python train.py --hop_length=160 --norm="layernorm" --depths=[8, 8] --residual_init="none" --beta1=0.9 --eps=1e-08 --max_precond_dim=1024 --batch_size=64 --warmup_steps=230
Rows from block 9 of a small masked spectrogram model, named by matrix and row number. Rows with one number belong to one neuron. Each number is 128 + 32 x the weight over its row's rms, rounded and kept within 0 to 255. All counts start at 0. Numbers have three digits each.
After each neuron's rows are labels from the 100 clips, of 14976, where the neuron reaches its largest size: "responds to" is what is common among them. Only what is clearly more common there than usual is listed. The data: strings of digits, spoken by a formant synthesiser in many voices.
# gate: MLP gate (model.blocks.9.mlp.gate.weight, 480x160), inputs 0-79
# fc1: MLP up (model.blocks.9.mlp.fc1.weight, 480x160), inputs 0-79
# fc2: MLP down (model.blocks.9.mlp.fc2.weight, 160x480, transposed), outputs 0-79

gate.52:085145194087154069195158092120134158136156142169131141141064120093155178123193175124166160153134117115094124125156134123119122159122134143140090157077086159138104092121096096087192066203127137107161090126114143112089102147162087140088150135
fc1.52:111192167113115183101142170106149082116049127126107159145106137164043105103139120159093117096148154131097120117140148094146140101189193136124121051146148138097095139105150127112107189132179090103130161094092138203104087070111054161164102122
fc2.52:135112164095134060134079135112121166205205114061101120131099144111126155128131136112141139087126096078163154171100187146102134140117126154143190138107129079143134102133166135072140083193091139122107104184143108123093112174084097138099108133
responds to: number of digits: 5

gate.167:108107150157116099140128152147166142109171179058148119143148127177133101081095165147144093165105152116118095158087093098150107106119169100103138154142148137147154186133148155170117137159117107105142096113097143089115182093150131178124120202
fc1.167:109170119122110133117084145160123159152111147079120137130173140097142165170114111150126128109128082170158188139174125131130159154125083114134093126103070118129064087166139089044108181111161126155146145147123111207073140177160106112135101104
fc2.167:157116137112125095140156143091111104150186092116089169158113150126182194203145143134091102195105103051151111071107095163118153158160170098139142124170117096164133158101112141115078162136102182114140139185113164128088145185110155159108126159
responds to: reverberation; quiet level; "six"; "eight"

gate.62:195135165159126155175143120159171141149064158116142122122072140158105129135154121134085140094090058075145149103052083136130115129124101062123098103149124103122183167118133153083123150146171138087119084123089121059155129095086207131087171128
fc1.62:193086086165131116103119070167102174121136124163155075132137140097082101142109073165135121171133175106137157111118168106121159065113142079117109147157112110157151159110116123137103133150176035126124106073056109147138117127086108095110134151
fc2.62:112137092073114053142053167149133132144125128175095139125113120055150144191095142086073172169117118107120151125192110150112062092153141062129124161109178111121068067100184126107155108183178155120129110102127100129146129133103181118122110121
responds to: "three"; first digit: three

gate.368:074118082127110154189100112125103119157105109154136090119148173114145153123064201167135103113119080107149180158134126118118114130146126062138081104122105120116138162100160081087128102094124095169100101151127098083150182139129073137158164153
fc1.368:178174149116145074091187139118148133087129103119123163132102114194088109139189114068137128113162145175075151120172118211131062170130074178113159139132185142137083120125081152183098135134132146138153111107138132114128083145125110103136091133
fc2.368:135117111089125145115128139126096169085105128169117169085124151114084149135118112159101151080149105102149108123131123120150162125130124167193070124167178156132139103111090141118139167161130165179067052124120101133128087169121170102151097149
responds to: "one"; first digit: one

gate.105:116138113154099145101105126118100175100119108128207146128116132148125141131105148168124225171059135155246172072144115119127151068133143086170142151101139154120157124155087184117128117101147191117126163125142100124163124122145138135115143067
fc1.105:142124163106156168106195154159165069131071161145185198082175156136116156167155125125123130115124109095103110134070093113126091125130087129076142152153127091067123087106154105129180131100178204148153113106082057080103161082123150092168086157
fc2.105:145092131171139124179066124103133154165075087118133094159090073106152074084063152099158107100138113130128146117144098152161100125120164094185150139159137140139152159051133158147100116114120155102150088197176151044106078171128096159096087162
responds to: "four"; voice: deep voice; first digit: four; last digit: four

gate.371:167130113144172112128120137110159137146091161074119073178161111203140102115154147126102188128157118140163108129068167114165086152113196115113108124078137119201135106147167205090172176113184103098117135122089165098159119026070149126116158098
fc1.371:099140175134072134086100140135163140115116146180144163157078135155166118128120079135119116142146150130113118092129175152112144121141054056169075147137107130137057105118124097137134165106128117123072128157154107097121177163084134120071097161
fc2.371:131101127097110137120131174131136081124114156118046177166145151117119169146118137092140142149126083123129081176111127137144077186135172099158171190152206143131130124138172152135161113116095114152183130192119121135146144111126123093114133082
responds to: "three"; first digit: three; mains hum; last digit: three

gate.312:117074182158202133124164073166120113153097151146159139100170171186128138143146093131166128153108083118085080146123175100081171148147101137152097136051093150080109041170137138164123157167117095183213147189122128128110126149170112110103163146
fc1.312:163179124120119141180105091112140168093187148157107170200140048110115139159094139197092144132115164143138151140168094169140110109133142151114088130095094124151185196174106152124088070155059187115136105163127116148120078120100173160114101111
fc2.312:132170153205127111146128076069134114103133156042076125135110116073122134059110162108114078119186154135133186127133184135070111186163113091169141143124167179162114216111174124167132133128113124116096160077130130135112129162122119115117122179
responds to: "four"; last digit: four

gate.431:067134163067140118152090157137151159158150136132122112143153095143139133154157129133102149136116128089109095097155172147162170118109064182148059126130113135151101127156179117114118168157167091136132102153160140116098157147066140118144102100
fc1.431:113164113105128106145069166126170128113110128117087163177140062139125181157108109129093128132150137097134119099159169125152118168129081117186067128112160068165072075115165116202103169146142039123122100101138129086083138164071128129082082085
fc2.431:115106105115139076106117116152094144127166120115150065093183152098137086048086134125111138158123122113086084124152168115134201109150168120117124195141136108107113122112142119109097141108147187115103206136117099167149135155126130191146159148
responds to: number of digits: 5; clipping

gate.407:144163109121121113178167073091109148098168103139162146139177078141144089106150119092192109142142125113136129132112111147189185130117175124074076092099149113135087097106164091135161169186127079147147117130145134130153137090108183118114191081
fc1.407:136117224150100115154064130115092145141096184142110125103097152163136087163131066175116143100140143141147108107106154091097116199123057108099162177149105094088163125163069150104137118143147161144129120119122138074099115121184103174118099148
fc2.407:134132134091117104148125150132096100106155093060127097118131134109160164156104157144169153236127146099086174068167108117151157186148160161125135124122105111122143146104121126130155077139170187077078132123168066119075111102114162090187085165
responds to: voice: child-like voice

gate.355:101133104076106090055123127143177147106089138126113206112108144134113178163099131082086132108124090103143174094127090205138121118174144137133089142085119124183167165110111168167069149159204105073117151156088116165097119114070141122137150138
fc1.355:195170139082170096143159134173121096081160132154081135165114123112134133111170113123115166145102133051110165081132147152097086146170169039149119134181111093140134085171121110134147123123106208109077102114126164149093105124131158141124122201
fc2.355:158145144107096081156132105127162128101158159113155118130118141160098143139117156154081125148121073132151094099085159074120108101141167098166155139146128136132132120130122133144131112152179103077073048127147132160144166206131122125140094151
responds to: "three"; reverberation; number of digits: 5; first digit: three

gate.440:185120129068097080111139091114123152075148102102141129094128143152094117131156104113141118160127100096193114133108145092134146105133202162081172125120034196146113131118108167169079114093170183172130105128123144190106119158140171175120120117
fc1.440:095140110154117055164147108076136112170147169089069126137214093054078133059173159146101143176135165124093107135142120091133136082125120168086112099148092198136150189159180152094092103095122125120122127140089126105125116140122159080164069193
fc2.440:132151090130160178064142198169162122140130114135146129156074107143159106114133110112157182110139073143154177129182119081167132124095126148162142142111189074119111132087117149096117103071102138097135141095173135131149100068149092143100178108
responds to: reverberation; "four"; last digit: four

gate.230:125119191095094157152117165139123167142082081138139165106167094133176110080149072133083079110125126121156128144077186107103130045162065108072091125094124132101103148156163138101135144160123176147171173147092055139125127187092150202087158132
fc1.230:126193122077112168152079162169090116188145128158130170108127106115131111149108080130097066119130105165170154159125095119099158079187128105120162140125112117107139156119175046092175128141140092069165183152142130153077110163125141220101101111
fc2.230:106103146145105076162155126092104069132113170128113078117139093145195118161192140127155085096109156115162149144170063127083153155119152139116145096083056149094134136119131090150148104105140144083101145071130133129106166068199178156123161147
responds to: "four"; first digit: four

gate.142:117109086145197150122123133069158123181096084111070191158091125121091147114125175093125152085100149133091087147164079184183141120082106099110093123141119127125153098096176124074120094233107169148120084066119097105114111101168143161159138084
fc1.142:101093075067102167105112160138164134161127090050130171156104152135103125102134143079077131101089094143158093196169084135132132167055107069156075107133123108160172140085202105138094176125097134139164102116161145165152130108120157142152166182
fc2.142:200108092129122107095057090119107131140074122101145085091133141104137115138130122104142155126119091120142162114131141104097106126119170128130105124142121158073118139143165102126119196146159079151100162146168094074167072152131158103123220161
responds to: "eight"; voice: child-like voice; first digit: eight; last digit: eight

gate.175:101114156126132088067108054100091102111129166124124125134133121135075136147155062139154133133182111112094091113097094137084138086149148114162140171153172114114142148175148156110102087118107125172089115132147144166127215103141133137063104184
fc1.175:119061152125149145177224197104185175174102102135110109127118167081117145107091163138143104108065132151167175096165141141132084226101111150102115127142124077156099135124174097105087135087159128122155147119119106122128109100110110125167139077
fc2.175:117119126147168142142110092078147143150181118111181123063094162118091183115196113133128121102112117089117112122155160118182101100105149111133149140098104087134147109079157160139152170110074168148126080099113115136112176139054114220096160091
responds to: "three"; number of digits: 4; number of digits: 5; first digit: three

gate.72:150098112054131144136138109129117095113117081147150200149172118091125159126116127169162049144140146151152055129142136124057120161073048135083135110183109174131186126129157155125091083181135148130087138151104104163158132116108140123151087083
fc1.72:105153204211131154110102105110189114143110152107152109160136145119111137144164138122102148159084104182112151126214126147163139071191162085157120161160094108136095114094147130104169145144111159075151113122135131159170147090164143140056129136
fc2.72:089077116150178134140132175099117181131107175140125123133089132129104073121093131127146173172112129124092121102107180093152134122066127121149152152119066176105071120099099131022126105140151134127143102094131173090105175136125103127099076114
responds to: whispered

gate.195:129156103150136145169111160111152128161136137138105140071079081132129162159096174070117124096126126088103100166143181063192128159117137184141165209145121104083117095113144146130159146091099172115151097121134147119178088086185149150132091127
fc1.195:174141164178092152051069080090138084109089174149200119149149088076113167098121097125120158155120133156111129116095055128096143067105082106126088121125082129094178141117149122145083098185175077124071105134121060152158167163099108097109132120
fc2.195:097130113116126102195089139106132180122190076172153091157116135162136109106126126162161136122063144110102125116133192131124121188115111147151153129054072091119124150142107123152157104151138144098178112055069170151133117095181179155171092128
responds to: clipping; mains hum

gate.293:111085039067122117161139056132121138171154142149121173080101202117193144153114130114148175140094183070102142106084085091116143110094052101096083105102084077165209151138142137081148186137099113163114060104082095102111080149134155103125122102
fc1.293:134112122109150106130110067142151131225201138113107159120115091156157122126105132100092126146145206092118156129122062121113099157132047110122098099103135122165195161120166137113099153153150202163109131113099116084077098117132140058072123090
fc2.293:139143112123169125110153142093134184180207115180116108099197169088164149137130095118093088148131127161158137101157110140120084105154074157135082143107105045143119144114129152073137111103125138089126180155158137140170102169154178143102122116
responds to: "eight"; first digit: eight

gate.162:090101161137114117181112137144140117141141107122143102158069177100088053116101120110119177091083129172186133048105122096078170141127140132065099132104157181028149169127198101116139151086169071091076206172166157093139129151056143108106100167
fc1.162:110182101116137140130085131123123134116145159088156127096187097156121153168117172139171088093117144101139149117131173124161171153162093123114098074124096121135151097135122105075083066179122159109155084111142133118120194149098105125123046151
fc2.162:114114134152127153102134110130151083122085145153158136128048163137132108155139062118097136085133128125174139191121120152149095127161113133164123125129110105100103120164164184172119187144139127187134147140180137163191108139147157097096191111
responds to: rumble

gate.76:146121169171101167130156089133115092115111140129156169131127106073070072135109090120144135094116175125147151087109120138174085151084151118151077119128065160183180143144102103119165136113124103125043117139154090119102115121123160060194137084
fc1.76:166166141130125114132144101115073095150136135118108124113176135119077078136107135129136130052090185120112149084081133142119104154130123130170091167121090138152160160172174061162145125090068118111107131145207150143075096148103162090144144120
fc2.76:124116142096069129118116109146140144141187156103111049104120115130149111111118142154086090128113101146103070123178071135083112126120169142115144129104111127124147101103136184171088155150134141081172139096136134106170129078175100191051097132
responds to: reverberation; number of digits: 5

gate.291:085116125122160180186147105096047160198170166118127179125099116165137126143094154121142152129118137121106110179128159109099080121139128100147124161150161082159152136087139136083077138131119143133101092072174159110110125128058109164112119126
fc1.291:164123151109148110142117124179129224085099140097149093172170137111098103137176138116085074137076119080166126124141164187136140140151094163152098167131090184092086105100140153122104127090155170117119145156126152202047078158126165139123114139
fc2.291:105173115185072144101077126101179110109030107107126131143117159139115083119084145151162140136123181180087133152153129108145123153117153166161128090180152131078153096136052130162149149114156143069137132125074127076120118117138139085184125137
responds to: "one"; first digit: one

gate.335:182125182123156151076154099146097050149085118164159114142123153111149094074176077126136117107140167150118121140185150171100178106174122191142104111151175121105193126130121133129176134131149096126121096117109096151130118071144088102165102140
fc1.335:097141198121082132141168155139148143170134071128162060097106083168129076110111110102114099072130123144129073054125157146098147145134190180139093153103210107078145064184116125087164105109179098155146122144157127154167171052107143058142127139
fc2.335:129158075105089128116095152139210145171168181142121107107112117090093125155140182130164147151099119120135139136070099133174090152074186146127104177150083094115066084127159104122067125161072139131162148185097130061150125170161136170153215120
responds to: reverberation; "three"; mains hum; first digit: three

gate.100:139145108163137147111113151129140142138080083146135163120128133157099099166187164136113168128097155160127085073161157228082123125134118115162140184124090140183108116176065112099083132114155108141092100178151103168106105124135120100121150076
fc1.100:174181154071118108152124120146126094163161135094111137098113106185120122046124097138157079112133118154124109132096138141129169124114162161126122106129155131064126107050129159147192114108179093170193079118097145180169153134123148117145150104
fc2.100:120071134162175119170154107130154092187054106159117122123096136127156170113081094103169115118182181121125124109118107147092075053104126125123089084125172160158160172103134154110117189175128153095071126137184116117097081147155123115068111159
responds to: "four"; number of digits: 5; first digit: four

gate.193:157137099135101121073141164135133094128114114127130169059088193136143092138129075145138092177154172126100177064101135119071126101136165143106051132122127122051128136119140120145166152126177127091116164168116090090216154128100137171124116149
fc1.193:136137101138198151173096158164198138120109117109180085138129150138105103100137160148123180133173124075180137189160137155153061106106156100118124148110112065161126104154146144112194155069083167145097093132118171115067134126165099162170172112
fc2.193:116165139154193114104077114147066067108103098073133159208102130134175131155035145120102094150147135146127082092122131081126129120111150118120182147162138154087122136134159218138159071177177136109132139093157089149088146098053115159139112131
responds to: "three"

gate.34:176147131125103118180131130148082130076150093069122165136153135068118178089139138104168076085104168110142086108153199141128104128133113134110157133153117145103158097122169111134103096059114135186105075132117176205151157157093108131151054124
fc1.34:149126147114150103182139085149102086147128150131077119147142109072113148112100143124122085133153154153148122161170137122130104157110137074203151064153135091110158107239175171087115149134135143133149107127092132126129134142079185143107141081
fc2.34:130133114071062122129088115124165158195118136114128128107122131171104156157164164161134131166129152143132077100144078097193143151175176113100149123116173081118082128126167180127170092157151112112174070148123144100089189146116107129134072094
responds to: whispered

gate.176:100152125107158133119093121166126060098095118136159114154165156082160097125133174091120143150131096128148124110160096117175117140104108105132145194158085076136200091130102137130127114181150172106140085116076182143070158083076072150178109149
fc1.176:139135087061095141101125192099101135168194093089062142125203179192106142175053130135098090098126130111125172079134144176099101163204169151088136126110090148131108138139118139104123113084132164138122106138127040085169118110152160082106124161
fc2.176:130132157108132123178104120156155092125133122089167174158173126173117148140144136131162099137109083138107164098128167140082182034165153176172087170103127128114107161131069096118120098097142126192067049126083098086097109107116073162133145164
responds to: "eight"; first digit: eight; last digit: eight

gate.348:167158154111120117133122160096109087117197084106156203165157156146142151148077111175140108176171146171080105146149071176200121124136100143192099130154106114101151126103122104129175142105152170097137067130098153109145110133134117095156078099
fc1.348:085093092176096175123149186126121126152171105156167123071172162171165172122114124149148113101102119144130180175102153146127161171172116123108134169148140077145067143157098119058110145154112137088099162111169112147104086181137098100183151132
fc2.348:184093177085146069111178214140141133083065141095060140152104164134144131116156092127172136102160086077157146093121142110134158124131122115142137081071098144101135135111133106230150155109135119170175068116083171112138089080088126131136108112
responds to: voice: child-like voice; mains hum

gate.54:117125125151116141060115144108085135138190036141162102177144115144129112121117128149099150175128153138154101148134159145161157169090141159091113122146080128120166161090139130078123114132151127139099135184143149089100161140120130115158051159
fc1.54:117135131141125063049111122062105140127151134131140125200088102140172131121064086086150161149160189132062060153117153152146164079160119135099118115105080131124101149066068186164158151125138176104050160121142130100068190120139113138122104121
fc2.54:074118129133154140122153114122120129163114165102110110150140113153051153110161111115072130086148081088147140141146129163091129140101097131103133147126142120173107113178103099109161107099124087154069104159105143091164059126104157063084157095
responds to: mains hum

gate.417:122117124090069117114127079166090129105108128120114120112120135063164174146141155105110101129153120130088135136193118176071164153146185135108093143111093083141110136103156078121169160050117137121169093124109116132133095114114069093143156164
fc1.417:109059213143123071129118172151155099151078108207110140116079122091169147116145127139161116170122197133111186077133116127096132084166110104148120123165141182148148093131106160128076114095119090092096163092177133126189103128123125093149170106
fc2.417:158110050123161147104044079153034151119165092102127136138129141164158155214135141078156167111152070115088197121153129234105150162119126126098148161104174166117120128109137046112152131125104198143184116168107172111152081148147082109146127156
responds to: "three"

gate.367:144148133107170164145102156138161134134118094222075100182137097113123165098083158113102117125094106165125178164187131158142121093115093102135141139121091091098159125120171103155162164157131159080111138094104137155102123144191101106163108133
fc1.367:137134078159140137107115090108140102147108166102201117129150156114147127145139112152075117113122130131094184134099135145161134186121123099197131158156080110098114178092121106124133136155152101187112196141168123208121153162135170126186153199
fc2.367:105103108143167128148161139161087118148101151092147096139145068164109105140104153084164111134101107100178125194121182116119149139128130131145145102081181096156055101133159153111116120144155115170141143137189173056117153138082134148117142113
responds to: "eight"; first digit: eight; last digit: eight

gate.339:172188180142087080124129138153114147117096123149147158098129193113096147154125163172076140130156116118086141160109146124111071120106141134130140131087147138140144088125137059083112177157176169173211090146112165134073112184159158174114118096
fc1.339:108142136110120089146166153147096184073116133132163173127081117125172135094126152155105134174130078156137192137046177148137073119139106136131140119125145116087029120145165129156067170190082170108130161152167137116101087145084147168101174173
fc2.339:152088151116112170125083130078131183122110096117110081128120150101108148082135107165147139079121140106163102115099114114118108157128158134094095122146096104120172074138066095152122136111161148154049115111102140112148120077117154089099106145
responds to: clipping; pink noise

gate.334:143213109045144170143113147120178162133156107078118065128121088121120105178171146135164151082086090109088135165117090108105107073122062142073148063127118088103117113085099173130125102101120119114113101156097132177149148133161135136156189116
fc1.334:131058134155140117102130110163173080133121178143144101164100146160154148155080140121107108153178165114149129079129195118141170121120109085126125166125113197159085157140111075082112144109160165166130175065154163130158127074197122090089057145
fc2.334:062194129043142141136049107135151126141165107082135156113129111129076098183141154113148143106118096138086143173103113142161120106134098119144118079156105085061115129115062172148133094088086115090091075116073113166086147171132154125163167082
responds to: "three"; first digit: three; last digit: three

gate.285:128141170144171135131107156114134138165118127113100164080169130150148147144139143108107115149129140090134219125105135111117149167129222075130108146113088154156145159146126068126060082114154165109085155157123187156135156160140115139109071151
fc1.285:149137109126074139174097132093169113121135107109150131145098069082087126115062144127101121100166146123111101102159100160144134180213047154164181124102173130127133113128134136083177169117134141165207129104170083072081049134140084160125158164
fc2.285:129115168190119174180150143152154118129030117154091153135057082077152131117134101111135169128163111157104105167126055136188125157110066164198134137172141138068145105114128148181122129111150095143117144160142087138108115123115177151135109095
responds to: "four"; first digit: four

gate.358:200130107130170135162126075152076149180159161165190133103163096113186152123118117111132185119139151099136118073163180169122125145115107052109070147061105153129135088088120103117085115144112197137171104131119163099112171141111156138105155167
fc1.358:155099194158116126170120100056127192172121136188161155141196173145142126155120116130173155116092145099172078103200160164117087131095093141094141150090123185153131158081133139125136068126096144104155072078148074136067148166090126077099165173
fc2.358:115117052106139123084113161153128107113030137091111142119124145133136080114161105160149091105090094141110157151101115089137175131107149164159148135146076164110102143090078123121169128068143053102083166168167174152127112155135122096139170063
responds to: rumble; muffled (low-pass); pink noise

gate.424:163144054133150082139132115129085169134161084106108110164148140100067110130107142079150078178205089146159111144137126099041137166100131181148151150095080123141096084161123147114130076181091087176111136128138120193121148101119080093101134164
fc1.424:122171144123112107106101197145146140147110178109152136160193143110131190129097137153176110150139136120181134138096171089103132137155066160107140143108072171172107133119178120126127092101126126084078124137149151160153119081126131083139098109
fc2.424:144086191109143165107132123148175154184101153157173118107053049177137079155160159133151155084068112134113165088179086159099178110133177122150123094086121168136163115119119131172109170165148142110186174109117166138139105086081090150147075134
responds to: number of digits: 5

gate.462:135099117129113111131115125061117136093146145133116131141143189185156140210137167099170120090128105191120129155166132109146089097085155083153124160151082128117134140052111151165101190058161097160120091070133134111130115161130100140092081125
fc1.462:141085100114089099093160118073143133103107146163132140165112152161172089165146120110156157081156124187089113178174145092118093072103125153146173083127069139131123141058170095151087160124161120117098136101075142118101131155099118186154165153
fc2.462:153131119138121141154128123207148065135124162160134080106137099150168145073120105091084110109201139144108144133079105092118113235143105162103119079127131134130104183156139131114145127131174136129148178191158173145105123121099096078131100124
responds to: voice: child-like voice

gate.387:162148170137095128152201103120105103152141131126118174144189146080104069138119154081140126110137126094110161074092186113144129139126149119132086129071157105175101096110134149113151124117177137110113181130097202105157097135140190159141152092
fc1.387:071116140148126119114117160103129191132113154171128114098084117173157143166129157144126136096146129110133155133153078145125150082122192155100128107084133168105116158177116120107152114108063113125132141141218175157137159160077090087066098130
fc2.387:153116124184077144082135121175159090149127055111123181173164104070076094112155094141157103141189120141089140116079112119150122165111176136130109139140126101121133146086133092109057145153165154142089064138052114173111093110124142168142129156
responds to: reverberation; mains hum

gate.180:167122052077095135082080147181133175168142160147200105134113095103140158175113161137117098094094126119119125124139117156109114115122116080104097140071101127145128155105071133147147097160084046141178070146180094122135120098094082061169150080
fc1.180:069155106114127154101144094106115151165130104104144171137154189127154075127171138208107094089172158080106090151099162150136141151057110126152102141070138106152082152123146168111117094119101125112147154113125113113132109121109095114120100029
fc2.180:141149156125151143113107140129131151126110156093131132126095050163088159113097124091115141154104107147093221112130107110111054114177105171071182120162124120150150127172127136196078138149142166139120111164139156100158158134140135155115106212
responds to: "six"; reverberation; "zero"; mains hum

gate.16:204102071128155085203097087116134140112137086167120079129142138096168122143209103149080130168105148095130086114147134141125155071130134104138127113101127156124191139099139130145129086146117162088062134117122143135141194161131102105158202097
fc1.16:139121096087158138181120076142086115150123077141052181090077176151158155121178108107102112127087171157120099108137160093160110125123133098130173096167132108176111135168166077119198153128086174105083157103132144113154095084087116122106158138
fc2.16:090131160092179157129125159116096136082146176104125137113173149168126122098093130086166101088108124109106154105123133142119119080070105193117143117145114140168159094139159115177120172152139105140149090118114072134160139097056200081096090126
responds to: voice: child-like voice; "six"; mains hum; number of digits: 5

gate.474:161158109124126124201123101132175113148126143099113137142157093171110176130118192137171093134126134103101106105114146105094171202139169107169107117097075135157137108099130160096095071152124116106140035139168100146133130115136140111103113127
fc1.474:105097106116085119169096128130175134111191107079093069116117084173132129092129145183139082189185165109094080078154216096141091106133117133134124113086109102105047144139127108115080087159178098141103112159148115177097136148173152121104149102
fc2.474:114081131168088141114104134160120161102149150119124158111166131159151175146108150127134194086128108137173194098192118135141154124131158133109105125128138115091125166135115135137123172085175139082129128118178119160156080098139087152118143076
responds to: reverberation

gate.290:148141154108206116119138139091098056181151142125098125130161108130108184113113172102169112148123145179122129113081144107104105160176158104135149136135145069165085102116184157155092153120127135110121164106127158193089115115136160127088140095
fc1.290:116173156124095093130148124121160127138104147124108102110100050118082149149173162109133115147134118217085128139075128093148113117192144109158131158132156116186113081098189147117110158105122153060091160139129187165124119127147177070165130114
fc2.290:115126145108140148145112058113105174147174099111151146109126150085109142130110112089168109054178092160119103101178039124121118137117118125112113120092085104118135102146175115106110107154069192141148156083155163138099108128165107150159161115
responds to: "six"; reverberation; first digit: six

gate.445:136134156135109063160137132138047145083108131186144116104173138150143142151158092103124078116124132122161087087153076070089095130126134133125158093077136113134078129157129101109130120182156177127177091131132181051122158129137144146111137157
fc1.445:145087122144079067114093062092088145115119110158130135118130196165128127134150118125109088122192145172159109077138070082100066108114148127121146149115131161102106141116152134127091122165132177103194099128143138093126125152108121137122156102
fc2.445:090130117115150139160152151113130110065125098118106110139119088092141108131151130110147163118125178108095159132053110205112138143140119112101092147132107147084126125144113162145182128080065157163069174068173125197107112102146125113155125127
responds to: number of digits: 5; mains hum; clipping

gate.155:134112119127156120161155137136158132145135133133149163133192105126111128085098138137072126102135193139170176083138157143091118139146138161197131102147118111125147078080149137126080114163158139130108103137126200145048196125091193098118186120
fc1.155:099117150130102143120141118122114169154083137166135151146135067129114065069111076173133213146163193162108097126128143165178147140146100131130117112118145135105093117158093089065112114184126122134128124129121126203061214148100143111100116144
fc2.155:163155109154079147079136179122097175161099173186123090119133182144162123130154095137139083126122168144160119115165087135163127068127143083197152122188080098153111032155135172152113125059185154094197153126117169116125103160107091122149074160
responds to: "four"; number of digits: 5; first digit: four

gate.75:124146107088152127157125117147119101092150184146103114143090151103159124152146156129188118096126104130163125144054092149134113131122119110028162099108120119198158077135138140184137131081096099124082204126070120137108144081112077144193146061
fc1.75:143093116110168161135089134163148153142126180148108152128087153126101100129099190150109190145100108123188121132069091130133189186130121062110183156086130148193118141150134170118098164122104089084101192164136103099100127165131116164146072078
fc2.75:148094120116094148155138155135128175199078114076174117089143104106127104104103135137107105116139172108053056169182177121087153121082132108129101190156079132150114130122106105057150176167091065167096134113094081105162100114125163144058102113
responds to: mains hum

gate.94:076122139127094123127130130079151072107083146112097164164150099105060140124109141119129119109121129135131119132169066096088160111129119129164112136155163141130128132052103145147107135151112060112141140123051142135145169135118151121143165123
fc1.94:126105135138091141105125141046095092133081168102099195175168119085094154115130117140092111116114161164138144119163108147094165133123127098138093141134131123168121148079133127174094111131127093123136097149095133133105163130124143107151186136
fc2.94:087111247161124141126133179099120117158151143177140122141130148083123076133218164085084083093132124065109133093097122169144164165177150162051142114119153095157163150171090095129115109148190170125092150144108143086131180102100110109137131160
responds to: voice: child-like voice

gate.73:070162100133115112159147074108116172121078137154146165123120161086160173105147166141150109162163107103093147125126183105099184090150155157146088143096174122126120087172145152164130181112108115156118080137238144078115091104158133054118095103
fc1.73:144139114098143075136159204130189113106159099054122056169145126133108071146097122114125097113107132154220134094150127111132030197138143106114145138145124115125128157115143087105111091122116120088168167096077072134089131139119152166162160180
fc2.73:141079136100113117150129128095125118101112090094152171142141091108088089063154163180162094149183103133116118108116061105162152157113125152121127100115155122140161122163140150162104172153180171155107087219135085096156098109193179135107150104
responds to: "one"; number of digits: 5; white noise; pink noise

gate.269:123100122096125081105124112097141113139160145113140138102111148117132165137145150165116110067173105123111070112135102128141155112099142187210119096187165101118132135125167145147090147159174127126143175170065103050076126092179183154163068114
fc1.269:130118147158168138143179137168106051093165153129093103136123143132101117140118130157122126099161154112123124077150070175128124130109126105117106119088173122139068155158149077156127135128126121146172128156118167135088121137142127130168164130
fc2.269:119117123146196101162161064114102143117142131121147112136090096137177100101113059116117130119165136057135152110118148124179095078107145109081168128087132155098135099073146117124135125090137129134166077069161163153054112089159124091093085057
responds to: voice: child-like voice